config.yaml
train_examples: 195000
targets: ["phase"]
norm: "groupnorm"
depths: [2, 2, 3, 2]
stem: "single"
init: "torch_default"
adamw_lr_other_params: 0.0012
ema_decay: 0.995
batch_size: 256
epochs: 44.2
decay_fraction: 0.2
warmup_steps: 670
weight_decay: 0.02
Rows from block 6 of a small image classifier, named by matrix and row number. Each number is 128 + 32 x the weight over its row's rms, rounded and kept within 0 to 255. All counts start at 0. Numbers have three digits each.
After each channel's rows are labels from the 100 images, of 14848, where the channel reaches its highest value: "responds to" is what is common among them; "lies over" is the class under the peak. Only what is clearly more common there than usual is listed. The data: rendered made-up planets. In brackets: how many of the 100.
# conv: 3x3 conv (model.blocks.6.conv.weight, 192x192x3x3, each kernel summed), inputs 96-191

conv.145:136188132133136125121152170119146143137146133056099149140136160127142178111150147131092107147098154072133125077104113176149126159087149181200161129140133082100158186161144166166137159130109115107117125041171138103131086105090108073089142110108123175134128085148081108130078114179129118065
responds to: half lit (100); rings (78)
lies over: ring (43)

conv.71:146125131197101114151131162095153063133127114071147137105114043110120121106073148097131134179097119090184131160112195151134174161099113173210176158176082120149123121185108154143070129126093115124101150109129144127099151127154131105163139129059138129171156163178187100172136132139107211117
responds to: crescent (100)
lies over: planet (93)

conv.92:107154194182133121106141146109098105152125118123114012113143108121131111063111107108121094155142107123095089124160150140143092131097093108130145157084110119165118163135130151103084090115076037136206097082129143123120102132110142064146097127081130110104123083132133078123167145158119155109
responds to: half lit (100); rings (91)
lies over: planet (63)

conv.55:136146092099120134094143083130119127124206120108111086148091145134112109093099157159126135111158138174131114159128074107138160085065134096157148128114029116027114075117143134082054142122088106100108124158136141126144128133056098085140105113136127109116170113111130149200163097090172104145
responds to: full (100); rings (78)
lies over: planet (44)

conv.162:111090174164143099110119159166184184124091106171074112150107177121110094104165108157126179127155139132080124154137180157176145157108122166089193104145194151114135115100122071116120092128169053146120119097147140123106099140154146134137125146181105086171170097137149138159134102159139147147
responds to: crescent (95); rings (94)
lies over: planet (95)

conv.33:133134093059098113117094091118082126134146140164104138167148168101116108163091098186153122130060118113156120119113131147135081172098169105176098108169136074177134186107092130146179157089152114142124133143103111119094130128125133172151113112135204085074131135111170134099188098060092149124
responds to: gibbous (100); rings (65)
lies over: ring (29)

conv.56:192135167143133141038139112117109153157108136141100152171096197158124138155214150108147119153132116153126106082093078111105103149122211068078079135062096172157140041131194108119103094159121078175154087151124119099123147139098118152108131108115106121134144107106159151097145122160083088136
responds to: half lit (96); rings (79)
lies over: planet (95)

conv.18:100148134106107178103140130124103079111112132194103106138104125140106127112170134143113137186103137116091103062133131157173133137094115155153152111084119126068104138149125166125154138145081077117096149132127121130148102111126153083098112132183159106097216122165102107138134164176090183141
responds to: half lit (83)
lies over: planet (88)

conv.184:130163066077101115188118076085136136140150136184099130132112144126123131117114119157165078142123089160173115171134174133162179091041139028122154100129151115128113127188113174170161131117200142143147146126131141144126153130125118060101121144108148123077132096091096074197087080011134131065
responds to: half lit (91)
lies over: planet (100)

conv.65:114116137109084117212088117106132126133095140177101123108098096118168110166140097124145125112157126087157133093100070130093033083113144098102107134102174109222130110090111117097200094114162166156148113092116094122129152124098138151083110112125107109127097088113199093130097146111089122158
responds to: half lit (100)
lies over: planet (100)

conv.106:184071093136132133136122117125113091116084127139120101220163127114115159148169114231139094128091134162176147165155163169085122105165117169155091124074207116103148086094162117119107124107152144122066133109144180129120121125171105064209180126135123106183158118176068101200121136134174147103
responds to: rings (100); crescent (99)
lies over: planet (100)

conv.27:088134117061084105125079169125075151136164138114143159145127129113105139051116144122138105152075153136151145111111180110138198119078135077094190140157173120213118167114153137179172152099165011126166150109122146124112115116154122116113121139144102154096140126111095125079080176129131106103
responds to: full (100); lava world (35)
lies over: planet (100)

conv.177:084112147116081165072124149153111182121112113097174131099136149142125133121140119095148140168098125114160186198126181158153138130105091115168178114090111179078099093109158183128181116108131051122068104199130129106155117145130114121132118157130121147128104178129225179088168104197138096180
responds to: crescent (100); glowing rim (91); lava world (35)
lies over: planet (100)

conv.159:068080160125138105146091165143133105116146090182063151088066151107136179067155141108140210130153084155073099132149183158155118146137228141132115128123132121110174134072144105137176135137147116134109133091158133188111131106126137173107080066108128088204123126134136169103140170114110120084
responds to: gibbous (100)
lies over: planet (65)

conv.126:177123098093136140056126115139112173128148122107126119158133136123116134136156154168120124129119106170132097114097174122146107176164145182139129133137101134126145088115140093147139130125110112127064085179131140127104143147136134145113119102210149109110120117142093140104153073158124128120
responds to: crescent (85)
lies over: planet (100)

conv.179:088127137124123124124160179142136143119155127112083084099108150150165129107116136132157154124127079111143184203174114166145078127127106160174189128147083209113104112162120162146103160107104010128091102072102132108126127103109140143140133125124112102154167148108203194089147167130176146174
responds to: crescent (100); lava world (35)
lies over: planet (75)

conv.178:108117150159120186124195137165130156137126130089136122144151154175139126123136139139163150152141116157173189180145161135170114161140116182171147115131086193116115067133121196135173109100131092072105091171147155119136110117133136080080096173157154110120151132103174183120152135233164141123
responds to: crescent (100); rings (94)
lies over: ring (74)

conv.142:083158212125117126110131165111147144126132139168129203116147121117110162165121128096130121139155072104155113126087076126110099108135195157162084119094183139189130156092124175122110138137219147127138101145102131104113139093083110147097133117146124101167117087134105133095067123155111083076
responds to: half lit (97)
lies over: planet (91)

conv.21:112125174101105110218121122098121118140120151147075136124120112133173107162136116111127099111173080108105106122126101102068090143142115107127095140101193099203135168082106122117213093101208125152169103103100113121126163131116135162138120120119117151130104113114143123095121184109118113134
responds to: half lit (100); rings (64)
lies over: planet (100)

conv.107:100111115105100098184113106117116096128098116191132138127104070112172121143139120115114142108150080141144113140154107131146164179126142153145144109059109094149117101132119169117163120112162219153102078087091124126126121107084108174110079117114054116077096100117160138197067165130136114165
responds to: half lit (100)
lies over: planet (100)

conv.153:191167132117111103174137128180113107125106131150080053123154103121133137182153080117103102105167125139153103113128155054188177137081140201164154096074160121132127160139115129176172118096153129100198124102116137120116061206098086153125119149129153138099062116084108097103066096132078120066
responds to: half lit (68); rings (62)
lies over: planet (59)

conv.181:126124111118125154176127147114161102170180138149086131154169152128180148133142124076138102106058133122138144129114135082082109167092072197132121142093111161129141148221139166145128115127165113087076067089082116126158129125157112113143121161151104221103092087073108168052117145125118103127
responds to: half lit (68)
lies over: planet (68)

conv.128:152057179091148107179120153133161161108147102102139115146093149124146130170100160192107126096130157152118117110105093164152081099144135134074118131138108165186152113182113123187087135131156148188080126167128142104118112124102122115194169141184156063129176098081163111165158139155151103118
responds to: crescent (100); rings (67)
lies over: planet (100)

conv.91:142151110087150126085146105135155181119123118195097157160111198123104119167212186108079137100121122159126116127087059108137054133187111087088124118191078154091131127173149114100079142100145147139079114175110138133118131140077155166152195111182149116141136152089135116173155133163118141098
responds to: crescent (100); rings (80)
lies over: planet (100)

conv.95:106146162106138106076175143167098138095113081125101145117138097119111163132092145080092123130114143167173117136071046112147129131075179148087115113135123177167100072137148141000141097147082145188157154128157170158111100161122080194095131142139094118134127161128153188075128117149114128206
responds to: half lit (78)
lies over: planet (67)

conv.38:143171120099108141097125155107138105194187129048111162183146148123140153066094150113144099150050119145141144088132164108165190103108086122103154137112098143149135128170135192136132139130129081161145117109115131107124138136129156078123134123131097169126147135096144106030079189133105145045
responds to: full (89); rings (72)
lies over: planet (98)

conv.160:106180056060117136116080098096086098128153116094130097128123096128104124059089107104122114109113162098164134159136136140176206050112068112121120117110124056161117154116105143147132125113082082084181120095133108072109113123111098115111121076135107109130125107163090125154075132087182090117
responds to: half lit (99)
lies over: planet (100)

conv.60:174111052134164144127127132057165106100143106094164078077125148114141152139130174120151124120188159139167087159152103144117190167168130129117134140110142163104132091145109134147109140110065128149084162131155140135103084111117120096199096147108175148145209143187148140146157116132194188143
responds to: crescent (100); glowing rim (70)
lies over: planet (100)

conv.191:122162078084097100110113158132122148157174158142083056162116145127106132103069115139130135140109095129086133087130145059163209109144095107092167109135124157162117148170146127140143159069169022137106126171125129081102126083114112034108145115162110166099158123087112121179062131101112099092
responds to: full (68)
lies over: planet (100)

conv.32:142118129087117126118151116152083175109158128106133139176111162123113128108130129125104079142157128145128122131115157194146104108135086078129192121111112155059129147196117168164038126139152161129075124218137144127121149152099124072134099129178149077134162171045149124021148170091131150107
responds to: crescent (100); rings (70)
lies over: planet (100)

conv.5:093122126108126106222113116124100123126123129141141128128128118130155099089193133108124136126140090089139123113101082116146091045131169138131101114129109083178119111100103118055169099121153211107215115105123121123123146115108121120133103114131086090148095110124134097126043131132094102112
responds to: half lit (100); rings (68)
lies over: planet (70)

conv.93:143144154126128165069181115146065137158122106152122172120186145115119099123190104124150111152091114084135106104136074072129124132098069128091154137042082131101126121197153180173117172161160089104144128124105107129131099114141065146160096157104132112170109090167174113123072119163075104057
responds to: half lit (100); rings (84)
lies over: planet (94)

conv.57:151125154111125137084124111143177108108137120136150130182113118113146106163039135085152118154140100179084142073128113079138097166138159173068118128110144186195162168073170171149166105155174105122111124175167125136130087106109112096084145107150121104212126121091167100157105131134096082083
responds to: half lit (100); rings (83)
lies over: ring (32)

conv.172:105122125137101099216100087122146122115093148102078128140123143109147096117130097136143084097173118116109111079097093073100091113105087115101080125107167061236130183077119104110189147116157207131165115158103114108114161141120107124096129095100140128126132131140137087096125125129145125079
responds to: half lit (100)
lies over: planet (47)

conv.62:144129074134166133115085087092141134092157121149143113118127118149136187126144179137124151182154148126093079160136121117166114117160120224143158125093186166131140139123118130095090153126095092124061107063148123102117177152193143114146099181085138133120180123148131150112117094202222157123
responds to: crescent (99); rings (80); lava world (34)
lies over: planet (51)

conv.115:166104108143162144088159102148161182114133115171116066113105150125117111155144194135092142095155138104148161132172207159162121087124108141135120128138114133120139145154097119153139164086058115065086096181121093119110179124097140127185168159209105171190162138163133195159126196060125173108
responds to: crescent (100); lava world (33)
lies over: planet (100)

conv.69:117135187156100105090137110043102160121144110081149119107108098114105116116137173048107158152190136108098101154151170149150186125155136161144166147145169173141125137100164139139090142128098107194061138167130146087112135106172125111157111166092150135145165166149151105133129130177174170153
responds to: crescent (100)
lies over: planet (97)

conv.52:143188046116115146161102081118092122169166158117116110107115134130164105099078149126156119142095109105098115115146124102146166054104056119066127137155144141132137136182124129213160132126123148142168130108128124107130144116184123123104174149116100195109132089136141125105041096159119109100
responds to: full (100); rings (96)
lies over: planet (100)

conv.50:112110127212135095157095125134169131127086149182115130107131142105118107198170108144157143091134162123189122096157104051163115142151133113116109130090144122134100104146155145186193120147116072110068104154121116111099169151113124128101082105114140131133086091076210146150119127104121125080
responds to: half lit (100); rings (68)
lies over: planet (77)

conv.174:114139139169074093090174123128123123111134080101115127125115120150112156159141121148149153144114094117171144154130159181191053186034117201155236142127085171134091084085135164138100091087110098120122111130107069084142090153096144062107149174111113133125128189132243109124125136141156172145
responds to: crescent (100); glowing rim (68); lava world (33)
lies over: planet (99)

conv.86:063145105146128131126107166096209106161149134180102180120091095104095124195142181101133104119093111112123138195156106137181123193182110221120121110146117098093108143184115131089168151160171124136150134111165126123094104061061075169122115175127096238145124150121110126144077101143103173144
responds to: half lit (100); lava world (35)
lies over: planet (100)

conv.125:134081198167146112069152130108127128084095132199115182145120074116091110151134109088093120127134102127158154155148154158145128153107143090124169125131184109149130075122157081152104150126125075168090132124124157155120124092090130175118200113086127104229127121087109162140142149129121100161
responds to: gibbous (100)
lies over: planet (100)

conv.53:171099172133152106094100151146068159088117106149135151151143092120117096155172109093068112209101071107115123084128083095165135114130152121093153100140093119119130085137143204099137124082123107084096096129106139131101110078141121154127094163125140169144116128110168139154113137120111100075
responds to: half lit (93)
lies over: planet (77)

conv.47:134134157123100149186110150078171116132134123030126064139147167123123144080110140111150109116055130140114159056135090075103135165089073103141128113118080094184125149131113149133082128113093044130161138126110123108127121099120146055145126141128104186134143148166105096141089112100169117102
responds to: half lit (100)
lies over: planet (78)

conv.139:116136197099117144130124186164117131099095132160114189158172121141117111183106070102059099109149058075099126024089084169135133117126106144130119130128141148227119167119134217105152104133189128125147145099117150107109094125117084178136173124055130097103101134064118107117133127066087074091
responds to: gibbous (100)
lies over: planet (70)

conv.26:134107079109089122121120123104104122138122124114164128146138144119118137113167141172134135119095129076065149128089157110138079094166166146110130117167118126148122143163136122132093151139030131092133130141107150130130129116147152097123159150097146177151119152133111108064107081181115143150
responds to: full (83)
lies over: planet (100)

conv.40:137154195122131110062123169143132175109148119134211146147075105124093134114079146178086135156148153189130105136169106179130136062154178083120168128167065179078129142130150098164148125089110116135089107067146130114117138141128154055144065110143159121094133109106170125104183094147167094125
responds to: crescent (100)
lies over: planet (100)

conv.164:122138101135135079105094135152097131129121138118113103103088121093151138049155116087152189121082182161025131120168080057136152192144166156150153145112115133032132127110124082129065134148082208089156118114116099150109130122071129095164108126152150124110058157076147105116131111220123104139
responds to: rings (69); gibbous (67)
lies over: planet (67)

conv.161:094106179141110155109135184107142131136098127136078159086151184120120135089120118087094120153037103179121112154131146119159162164185128183131133132131096157108169117110173074084084131133096156134118139126160114128124145165110141123149186105184115148161130175102111096115102178169165174110
responds to: gibbous (75)
lies over: planet (94)

conv.112:085140156112061146123131134126103131120104123111088092132067073141121131124119147181087081129146071151130128057119128131097146149050110130114103111066167081199109168135083165152175133117123077103101112113096116115125124170141089119086111131094111072043126100241169113209121112149135130168
responds to: half lit (65); glowing rim (65)
lies over: planet (100)

conv.123:083155083107121123092143185144126144102135118089132130144179121126106123127166146152083128148169160131135130119136148100128119140148133092134095128132069107086131149169116086185066111135119053166164117144157119128127113079106074080143068129152172125152108128128150178255141139092117105153
responds to: half lit (99); rings (81)
lies over: ring (31)

conv.103:161115172160120141186097142135081116150122102124117105140154148103118118165204110167122094155134178161137133158153185112133175146143111114158160143097156101120144098094158090098109108134104141069122140091153107136101126180168126069196189080182182116106083148173102115199087105174154104171
responds to: crescent (100)
lies over: planet (100)